config.toml
encoder_arch = "efficientnet_v2"
model = "image autoencoder"
dataset = "small charts drawn from random numbers"
train_examples = 50862
image_size = 64
crop_scale_min = 1
horizontal_flip = false
translate = 0.06
rotation_deg = 10
color_jitter = 0.2
bottleneck = "plain"
downsampling_factor = 8
encoder_norm = "groupnorm"
encoder_activation = "relu6"
encoder_weight_standardization = false
encoder_channel_attention = "se"
encoder_drop_path = 0.2
encoder_depths = [3, 6, 6]
encoder_kernel_size = 3
encoder_stem = "deep"
encoder_expansion = 6
encoder_widths = [40, 80, 160]
loss = "l1"
latent_channels = 16
decoder_norm = "groupnorm"
decoder_activation = "relu"
decoder_weight_standardization = false
decoder_widths = [64, 128, 128, 128]
decoder_blocks_per_level = 1
decoder_block = "basic"
decoder_attention = false
decoder_upsampling = "nearest_conv"
init = "small_normal"
residual_init = "none"
optimizer = "soap"
beta2 = 0.99
learning_rate = 0.0017
beta1 = 0.95
shampoo_beta = 0.99
eps = 1e-08
precondition_frequency = 50
max_precond_dim = 1024
merge_dims = true
one_sided = false
adamw_lr_other_params = 0.0011
max_steps = 3200
batch_size = 64
epochs = 4.0
lr_schedule = "wsd_sqrt"
decay_fraction = 0.4
final_lr_fraction = 0.01
warmup_steps = 320
weight_decay = 0.2
adamw_weight_decay_other_params = 0.05
Rows from block 8 of the encoder of a small image autoencoder, named by matrix and row number. Rows with one number belong to one channel. Each number is 50 + 10 x the weight over its row's rms, rounded and kept within 0 to 99. All counts start at 0.
After each channel's rows are labels from the 100 images, of 14976, where the channel reaches its highest value: "colour at peak" is the nearest of a few named colours to the mean colour under the peak. Only what is clearly more common there than usual is listed. The data: small charts drawn from random numbers. In brackets: how many of the 100.
# convs0: expand 3x3 conv (encoder.blocks.8.convs.0.weight, 480x80x3x3, each kernel summed), inputs 0-79
# convs1: project pointwise conv (encoder.blocks.8.convs.1.weight, 80x480x1x1, transposed), outputs 0-79

convs0.390:75 48 45 61 65 63 48 40 54 55 28 37 48 45 40 44 49 47 61 48 40 32 55 49 56 41 42 42 46 69 71 58 63 45 72 49 59 39 39 47 43 64 51 57 49 52 60 56 53 59 43 59 63 48 44 42 50 50 45 52 60 42 45 47 66 59 42 53 42 51 54 46 58 45 41 42 39 62 44 81
convs1.390:27 43 39 45 45 47 53 54 39 47 43 59 53 46 53 52 55 65 47 48 40 49 42 49 68 53 60 50 52 51 40 35 39 45 51 50 42 50 39 60 40 54 48 41 38 43 28 17 40 38 42 62 52 38 67 59 52 50 56 61 44 67 49 57 67 52 44 55 52 39 58 47 61 58 47 60 78 48 65 52
colour at peak: brown (26)

convs0.72:55 52 52 55 39 59 52 40 64 36 65 55 48 66 50 39 49 48 53 65 57 47 47 63 45 49 68 54 46 55 63 49 59 50 81 25 36 41 37 57 65 50 59 47 61 71 51 42 39 49 45 48 54 46 51 53 33 44 37 50 43 56 49 60 50 50 34 53 59 62 45 62 56 54 51 61 44 38 67 67
convs1.72:46 58 39 46 60 41 33 62 39 53 60 36 40 47 48 51 45 52 43 35 55 44 42 35 44 29 63 50 59 41 54 55 55 53 63 32 42 29 56 43 57 54 60 55 47 30 51 63 47 30 41 41 48 44 44 68 46 64 41 43 51 44 46 43 48 36 68 45 56 44 30 45 34 57 47 49 58 33 46 47
colour at peak: pink (35)

convs0.398:59 54 36 47 67 57 56 55 52 34 39 53 44 63 74 51 44 49 40 57 54 52 60 47 56 54 56 58 53 49 52 56 48 47 73 47 23 39 32 55 48 47 48 42 45 55 39 39 51 55 43 68 35 52 42 42 58 54 50 45 63 59 56 58 65 38 43 50 50 67 31 42 64 56 41 52 37 69 54 68
convs1.398:42 39 49 47 50 47 52 62 46 62 57 58 65 46 37 45 50 68 40 43 46 47 22 47 45 47 35 64 37 56 65 44 64 66 56 40 55 51 58 28 58 47 54 60 45 54 40 41 30 32 28 44 44 53 56 60 58 58 66 63 45 56 51 41 39 43 38 51 54 42 60 51 62 54 48 62 55 40 60 45
colour at peak: brown (32)

convs0.406:70 38 45 66 44 59 53 60 56 53 54 46 43 47 48 49 43 42 58 47 34 49 59 51 42 29 50 53 52 59 51 48 58 50 38 50 55 57 48 31 56 58 34 49 39 13 59 58 50 52 57 42 58 49 50 60 43 62 50 64 54 47 45 67 43 43 55 48 59 39 52 32 78 47 32 58 57 56 48 59
convs1.406:42 55 69 48 54 51 59 40 31 49 47 62 54 49 57 65 33 59 64 55 49 55 53 50 48 56 50 40 38 41 52 44 51 40 81 55 31 55 41 53 54 53 62 54 58 64 56 51 37 53 49 62 43 47 57 50 40 53 34 23 47 48 50 58 53 52 66 41 48 55 39 76 45 59 54 46 37 42 41 34
colour at peak: brown (35); red (25)

convs0.254:62 62 63 56 47 43 61 43 42 51 45 63 42 59 57 43 42 49 32 74 48 51 50 65 69 50 60 43 38 61 57 51 57 60 47 49 54 43 61 63 45 37 49 56 67 53 51 60 50 62 54 54 50 38 31 40 25 35 40 43 67 62 60 45 46 41 48 57 57 56 30 53 52 46 52 59 35 64 54 63
convs1.254:54 40 52 57 41 38 40 48 31 34 48 37 62 68 52 60 51 48 50 58 55 59 47 62 53 75 45 67 62 59 47 47 56 60 48 42 49 44 67 54 45 24 62 55 39 33 49 52 48 32 45 53 43 40 49 40 67 53 46 53 50 52 33 37 66 53 56 65 41 63 51 56 43 57 57 67 50 48 62 48
colour at peak: pink (37)

convs0.273:50 46 54 61 41 50 60 41 52 53 61 49 50 30 38 36 48 35 53 48 39 46 61 48 55 50 53 43 62 48 55 68 58 45 58 51 60 57 52 44 61 37 47 39 54 52 40 42 52 60 44 52 34 55 50 48 55 41 39 34 42 48 33 48 53 43 38 13 36 38 40 30 51 34 39 53 28 50 51 61
convs1.273:51 44 59 60 50 66 59 42 46 48 25 69 39 43 57 50 58 56 59 69 41 61 44 38 49 40 49 48 40 40 42 28 44 57 49 41 53 56 57 48 54 60 50 47 24 52 61 36 53 53 52 63 39 53 69 46 59 39 55 66 53 37 56 42 43 41 39 64 62 58 51 55 63 60 51 47 66 66 53 55
colour at peak: grey (36); pink (26)

convs0.11:65 46 67 74 59 51 48 49 47 46 62 61 58 37 56 43 47 62 32 54 39 34 55 60 38 61 44 62 55 48 57 50 62 50 53 69 40 25 35 41 42 48 38 41 56 61 40 34 48 64 58 50 58 56 43 45 53 47 53 51 47 39 41 36 70 55 49 57 43 57 49 51 43 50 61 40 46 58 72 55
convs1.11:49 48 38 46 62 38 50 45 50 56 50 40 62 47 56 55 57 39 48 56 45 55 54 48 51 53 48 37 66 47 64 74 53 68 50 41 32 79 22 36 52 53 69 43 56 67 62 57 51 60 36 58 43 55 51 52 58 51 60 52 37 55 48 52 39 58 55 66 48 61 63 49 39 54 43 32 43 48 57 49
colour at peak: brown (65)

convs0.296:61 36 54 68 55 37 52 45 51 53 56 48 49 45 55 41 56 36 42 64 44 34 49 56 61 55 45 44 44 48 56 40 49 47 58 32 49 27 49 72 55 49 50 54 63 47 57 56 67 71 54 39 41 52 23 51 46 63 67 46 71 50 45 53 59 43 57 36 51 59 65 35 44 53 45 55 38 59 42 61
convs1.296:60 57 51 41 79 49 40 32 39 62 45 42 54 47 39 39 45 64 60 51 54 58 54 49 56 65 44 58 38 52 54 52 66 28 42 46 55 51 57 69 39 53 42 53 48 45 62 43 56 50 46 44 59 64 42 47 53 31 51 42 40 43 49 41 52 59 43 42 39 50 44 32 53 50 32 43 68 66 70 52
colour at peak: brown (28)

convs0.363:51 50 59 56 61 25 45 55 30 32 53 64 58 54 55 48 61 51 43 51 60 70 40 47 56 62 46 38 64 51 64 63 76 69 58 56 43 57 63 54 52 54 54 37 49 45 49 44 69 53 59 44 44 44 44 50 40 51 46 24 62 59 57 59 36 58 46 58 47 44 52 32 54 45 49 49 59 51 51 57
convs1.363:43 46 54 41 36 64 50 37 61 70 41 26 36 30 40 48 28 58 49 44 42 38 47 55 49 49 42 66 39 50 31 38 24 42 40 56 54 57 43 51 47 41 49 61 60 55 55 49 40 32 46 60 58 58 58 64 64 50 48 54 52 57 42 40 46 62 63 45 53 56 44 49 44 43 49 56 43 67 58 45
colour at peak: grey (54)

convs0.288:52 61 58 50 43 50 53 42 52 56 45 60 59 57 40 56 55 54 46 50 39 43 45 60 69 81 52 26 50 52 52 43 48 66 45 36 47 56 54 49 59 48 34 53 43 56 28 54 45 44 55 71 66 44 48 50 53 64 39 57 55 39 54 53 46 58 51 30 43 56 44 58 62 59 59 58 33 59 24 56
convs1.288:55 40 49 64 61 39 57 45 50 46 65 47 55 45 53 57 51 56 32 51 57 73 35 32 62 20 43 46 35 25 54 57 50 47 50 55 43 40 70 48 51 53 52 39 52 41 48 46 54 46 57 50 44 39 51 66 45 39 56 43 49 56 35 41 55 75 50 57 53 41 46 44 42 55 40 40 43 55 70 49
colour at peak: purple (46)

convs0.228:52 51 58 42 52 51 54 60 43 52 40 52 42 56 49 47 56 52 47 33 32 54 38 43 38 38 49 52 66 73 58 45 58 47 58 32 25 60 52 46 50 34 57 41 47 48 46 71 47 60 44 44 55 36 59 50 26 56 23 25 52 53 51 53 52 53 46 44 67 56 57 51 54 34 46 46 50 54 59 52
convs1.228:47 43 31 67 26 45 43 48 65 47 58 41 73 51 40 42 52 48 55 65 55 61 53 59 52 60 47 49 76 39 39 43 48 46 39 29 43 56 39 44 51 56 45 56 51 39 46 54 54 45 39 55 58 66 67 45 43 57 60 48 45 42 48 54 29 49 43 42 39 43 57 58 42 55 60 59 57 69 55 67
colour at peak: white (98)

convs0.209:41 46 59 50 53 54 56 59 45 52 51 49 60 39 34 33 44 57 57 53 54 57 71 46 54 64 61 41 44 73 43 50 38 40 55 52 39 71 54 49 54 49 36 49 60 41 46 42 35 49 48 49 42 51 62 45 68 51 63 56 73 62 55 53 57 59 64 59 49 70 50 52 42 45 59 32 70 66 40 44
convs1.209:48 57 41 46 47 35 22 41 53 42 45 58 42 40 54 54 60 49 44 55 32 57 47 49 55 42 53 30 53 47 52 47 47 58 69 43 57 36 53 44 55 39 46 50 52 55 57 58 59 60 42 61 45 42 50 64 20 55 49 43 35 37 46 49 49 43 42 40 65 35 64 61 69 45 44 68 68 56 62 43
colour at peak: pink (39)

convs0.445:83 43 68 53 59 56 64 57 58 59 54 60 63 56 41 46 42 55 52 43 60 38 65 65 54 39 63 42 44 54 61 47 48 39 47 57 70 41 50 40 61 74 49 53 66 54 63 73 41 60 60 35 45 47 46 48 42 55 54 51 48 43 44 56 46 61 55 39 44 61 51 52 39 40 48 40 59 57 56 46
convs1.445:40 39 68 39 64 43 53 81 28 47 51 61 29 42 71 44 62 56 54 46 53 58 42 51 55 63 74 64 56 48 32 33 46 46 43 60 46 56 54 46 53 42 56 44 52 55 58 47 48 47 48 56 57 46 55 48 51 48 56 49 54 57 70 50 65 65 51 37 56 46 45 54 51 43 56 56 44 73 45 49
colour at peak: black (47)

convs0.78:47 38 43 45 38 61 46 45 33 50 64 50 70 78 56 31 62 52 51 55 33 43 59 44 54 65 38 52 59 49 67 44 39 44 48 44 70 57 52 27 55 49 44 46 44 34 51 38 65 51 46 56 43 47 46 61 52 63 46 56 52 42 46 44 46 52 57 47 48 36 43 43 57 73 40 46 42 41 45 64
convs1.78:60 56 72 54 55 35 46 51 64 53 28 56 46 30 41 58 36 42 50 56 58 61 57 52 60 46 58 49 39 53 51 52 66 56 56 55 25 47 46 57 61 64 53 59 61 63 48 54 39 51 47 51 54 48 68 74 37 29 57 32 60 54 61 70 56 50 49 51 49 63 49 54 56 54 47 42 59 54 56 46
colour at peak: brown (41); grey (38)

convs0.54:54 49 37 69 46 43 48 50 39 27 65 66 41 52 44 53 52 35 59 76 61 59 43 56 48 54 52 45 57 58 36 46 46 39 55 49 62 53 44 49 34 44 41 46 51 43 68 61 72 47 45 45 65 45 47 47 57 52 33 52 46 66 42 40 62 61 43 45 37 58 39 54 43 52 51 30 46 62 52 37
convs1.54:61 55 36 41 55 47 56 45 52 39 47 38 40 38 47 37 61 43 39 48 53 24 60 59 77 43 41 55 45 46 63 58 37 60 55 50 50 41 40 39 47 61 61 54 58 71 31 50 62 72 52 58 40 41 39 56 46 51 49 45 42 68 50 42 47 63 46 47 69 59 51 42 50 54 45 50 67 45 40 61
colour at peak: pink (52); grey (39)

convs0.7:51 57 60 42 49 51 50 58 41 52 60 50 42 48 48 41 59 56 58 59 56 48 70 60 44 54 54 49 62 41 48 54 41 45 46 58 41 52 50 70 46 25 31 44 52 71 57 40 62 62 40 39 63 62 59 52 45 48 44 41 36 48 62 49 35 58 44 52 23 58 68 41 39 60 49 38 59 56 32 35
convs1.7:49 40 57 46 54 34 46 50 56 64 35 58 47 55 54 61 53 62 36 64 57 49 40 34 47 61 52 53 69 49 48 48 40 66 58 60 61 60 43 56 35 59 50 40 53 59 44 58 53 51 53 45 55 24 32 32 52 62 65 59 44 58 53 52 58 44 65 44 62 46 41 75 38 64 63 56 41 53 45 58
colour at peak: black (51)

convs0.385:40 38 42 54 55 41 36 41 51 44 47 32 38 56 55 54 62 42 59 60 61 66 50 58 51 47 48 62 79 61 60 45 63 63 47 57 59 71 61 50 55 49 54 44 56 64 57 49 29 50 55 41 54 34 38 35 59 43 45 49 52 27 50 53 42 42 42 51 67 55 46 72 61 45 53 44 50 52 63 45
convs1.385:35 52 59 44 63 61 56 56 59 42 58 48 60 57 52 53 51 45 52 57 59 56 56 43 63 46 54 56 44 50 29 58 48 60 59 35 53 61 52 58 51 53 47 76 40 46 43 54 51 67 36 40 52 38 56 49 31 55 42 36 55 56 74 66 53 59 56 41 34 36 59 42 46 29 38 55 66 55 66 47
colour at peak: white (79)

convs0.361:56 53 37 60 42 65 50 51 73 44 43 59 36 44 57 40 47 50 57 45 61 45 62 49 55 37 59 40 56 43 50 45 41 36 45 50 42 57 39 64 63 60 50 47 41 57 43 66 59 46 42 72 25 63 57 31 53 49 62 58 51 69 52 39 50 50 51 61 54 57 61 50 64 62 46 42 67 42 32 52
convs1.361:40 46 60 40 49 39 55 50 40 58 54 52 55 55 43 63 63 48 38 62 38 51 58 67 49 58 61 72 40 72 44 59 54 56 62 49 64 46 48 34 44 32 45 59 51 50 58 38 50 58 65 42 75 46 50 65 54 50 41 38 64 34 48 53 63 35 46 46 42 41 40 60 49 43 60 53 46 65 66 56
colour at peak: green (46); cyan (25)

convs0.99:38 57 60 45 43 30 57 41 35 48 53 48 51 50 57 33 35 46 41 45 55 45 39 51 43 68 67 51 36 55 60 68 43 25 42 59 44 43 41 44 30 75 55 49 58 57 39 40 47 40 39 42 47 50 41 35 59 44 68 55 34 53 60 55 40 43 54 50 59 49 42 53 41 52 55 35 44 48 61 48
convs1.99:62 62 37 60 76 57 47 60 66 70 47 72 39 60 52 63 44 57 63 55 51 44 51 55 60 39 35 47 48 38 41 31 50 56 49 37 55 50 45 42 65 43 38 47 57 37 51 59 64 59 58 55 51 47 69 67 49 55 42 56 60 36 46 44 52 35 51 45 51 51 35 53 57 66 60 42 42 45 41 49
colour at peak: grey (40); pink (31)

convs0.412:50 54 47 52 52 30 39 53 50 42 66 61 27 37 49 51 37 55 27 26 44 64 47 42 50 55 42 39 48 57 47 45 51 67 47 47 44 54 41 64 48 38 61 51 48 54 51 50 46 75 36 52 46 51 48 60 51 53 60 49 31 48 47 41 40 59 49 28 36 57 64 48 41 67 66 50 58 58 49 47
convs1.412:41 42 47 31 42 62 71 58 63 77 40 48 59 52 55 58 48 37 55 72 49 54 45 55 50 45 61 52 70 53 52 59 41 46 48 46 48 58 57 51 51 54 49 55 42 50 45 44 50 24 43 49 45 55 51 42 66 49 38 57 68 52 56 67 57 35 49 59 62 29 37 59 43 50 50 72 60 45 53 55
colour at peak: cyan (35); grey (30)

convs0.26:38 48 52 68 65 57 55 42 65 46 41 44 54 65 68 41 64 48 49 52 55 52 32 53 66 58 33 57 70 40 51 42 57 49 45 56 53 51 55 46 42 58 47 34 60 45 54 42 56 57 43 70 33 41 47 55 39 54 35 54 65 54 32 33 49 35 31 49 55 70 55 40 44 48 44 41 45 45 41 46
convs1.26:55 50 53 38 39 48 43 64 49 59 50 55 47 32 33 69 46 64 50 60 37 42 60 53 50 46 60 61 25 62 52 58 40 41 51 32 51 53 58 53 40 26 55 56 47 56 55 52 59 27 47 47 41 48 64 57 62 56 62 43 42 48 66 69 42 36 60 51 51 53 48 40 57 36 59 41 55 65 61 52
colour at peak: pink (51); grey (34)

convs0.58:32 66 62 42 36 49 58 63 65 47 43 67 46 62 63 54 37 44 56 56 64 41 45 47 65 58 47 57 45 56 42 33 37 51 34 39 45 45 32 36 31 40 36 46 28 67 61 46 50 56 45 53 46 51 63 29 62 47 40 48 49 49 53 57 53 58 58 62 45 50 58 53 57 48 62 45 47 63 52 42
convs1.58:46 41 59 51 47 39 44 48 33 42 48 45 55 60 54 50 47 55 50 59 41 32 35 40 24 68 57 53 51 64 45 47 34 61 56 38 48 39 61 52 74 57 56 49 45 33 62 58 64 56 41 49 46 53 65 47 43 62 62 59 66 41 63 50 52 44 62 55 55 71 71 43 43 49 52 62 56 39 52 44
colour at peak: grey (71); pink (29)

convs0.278:64 48 56 36 51 24 54 57 54 40 54 54 42 54 60 43 48 61 38 48 46 56 31 79 43 44 53 56 39 42 39 69 56 49 59 36 47 47 50 50 46 55 52 48 48 73 55 50 47 35 57 60 43 52 46 56 41 26 55 38 61 58 45 59 49 51 45 49 39 60 46 51 20 41 62 40 50 54 44 50
convs1.278:43 59 61 53 49 75 46 45 53 35 42 44 55 45 46 58 56 40 45 46 56 54 66 63 45 32 51 50 41 58 47 53 61 37 39 62 39 48 75 59 42 50 44 46 49 40 48 60 63 40 58 38 56 50 36 38 58 53 43 38 44 58 43 44 62 57 40 30 37 34 31 45 63 38 42 48 34 39 48 63
colour at peak: pink (40)

convs0.265:39 50 46 46 39 39 40 34 60 49 54 32 47 39 61 53 52 55 56 39 42 56 56 62 44 51 45 56 56 49 29 50 24 54 46 57 47 37 23 56 53 54 52 51 38 50 43 60 65 77 37 58 52 55 52 60 73 51 54 65 45 64 52 34 40 65 52 59 59 51 51 55 57 46 51 56 64 56 48 55
convs1.265:55 46 62 49 70 40 64 63 47 62 53 58 45 50 34 62 44 47 61 61 44 49 56 36 49 57 52 41 51 44 68 45 68 44 76 63 71 58 46 43 50 36 42 49 53 56 55 47 49 36 58 44 35 36 45 48 42 56 55 31 61 36 54 71 53 47 54 67 64 36 60 61 44 50 46 46 50 48 46 48
colour at peak: blue (53)

convs0.236:72 61 50 46 52 61 41 58 59 69 35 55 63 57 50 45 54 59 43 52 58 57 48 56 40 54 46 23 52 43 40 37 49 44 60 65 37 57 43 56 59 45 52 26 51 47 32 55 51 60 51 49 47 57 52 41 58 46 34 32 47 40 62 39 36 37 62 42 41 53 43 41 44 57 67 49 50 34 64 61
convs1.236:35 45 51 47 49 61 36 43 51 38 45 53 46 50 42 59 31 52 67 45 38 39 36 51 46 61 38 64 68 47 57 54 54 69 37 52 48 46 28 34 29 56 68 67 50 60 62 44 54 43 50 58 47 44 41 60 55 40 55 45 61 52 49 62 58 47 49 60 61 52 47 59 44 75 53 55 63 51 63 60
colour at peak: black (38)

convs0.195:50 39 59 63 55 42 55 55 48 46 37 32 32 43 45 43 39 44 52 77 63 51 35 34 66 50 47 78 51 53 56 43 45 56 47 38 49 54 39 47 43 46 57 45 63 48 49 44 56 44 48 51 57 39 28 52 43 54 42 35 75 69 45 44 51 49 37 52 47 49 61 49 36 63 44 36 48 45 58 40
convs1.195:51 52 37 38 61 49 50 51 62 61 58 66 60 48 51 53 36 61 39 30 52 51 49 54 41 48 50 24 36 49 53 53 49 46 58 53 54 69 32 50 51 41 53 47 35 41 52 48 45 50 48 58 52 62 75 62 67 40 41 41 40 40 61 54 47 62 69 69 64 46 40 41 61 43 40 57 56 48 55 64
colour at peak: brown (60)

convs0.459:47 41 50 41 68 60 50 56 46 69 53 37 31 52 34 47 53 47 52 45 34 33 54 56 36 45 79 38 63 62 51 36 58 44 49 60 54 57 61 48 51 55 47 57 50 46 63 42 48 58 40 42 64 50 53 37 34 44 37 46 50 49 49 55 62 35 41 46 36 43 44 48 38 58 65 48 56 44 59 75
convs1.459:48 37 58 44 51 68 55 25 51 68 51 67 48 40 32 51 65 66 39 51 55 50 53 44 56 43 54 49 40 44 47 43 43 56 50 38 45 65 22 54 44 58 58 47 47 49 46 43 53 49 50 43 50 54 44 47 61 56 54 60 47 42 49 65 40 64 36 45 44 34 45 65 54 75 62 44 59 58 61 29
colour at peak: black (47)

convs0.356:45 40 56 42 54 47 39 65 67 46 43 34 55 39 40 51 47 41 58 45 60 47 38 56 57 46 48 75 45 69 48 35 48 54 43 52 32 35 57 48 53 46 46 66 54 50 64 49 66 45 63 57 68 48 29 62 41 43 55 60 25 49 42 56 45 44 56 51 56 52 33 47 44 49 29 60 60 48 50 55
convs1.356:62 51 60 56 67 49 60 53 44 64 53 57 47 58 53 65 44 56 53 50 33 52 49 34 52 49 48 20 60 48 53 58 36 47 72 44 64 55 47 54 55 50 73 53 49 56 37 49 40 44 35 44 24 56 57 43 59 54 42 40 59 34 51 63 51 52 52 57 45 46 55 67 48 62 76 51 53 54 42 47
colour at peak: pink (38)

convs0.184:51 46 53 41 59 63 45 49 48 40 67 66 70 45 51 42 46 55 38 57 51 63 34 31 60 54 66 64 50 40 59 50 31 63 43 52 60 41 51 60 45 52 58 40 75 56 42 56 45 47 56 48 34 52 48 53 57 50 48 38 53 62 51 68 45 49 38 50 46 31 38 62 33 52 44 40 50 42 26 49
convs1.184:42 46 52 40 61 36 54 58 56 63 35 59 30 35 49 55 41 44 56 50 47 58 61 62 59 61 45 39 52 59 38 45 53 44 67 39 43 72 48 50 59 42 46 57 39 37 60 47 55 48 43 50 64 45 47 45 43 50 53 39 68 30 57 42 42 42 66 65 51 58 48 47 62 62 57 62 52 73 72 57
colour at peak: grey (35)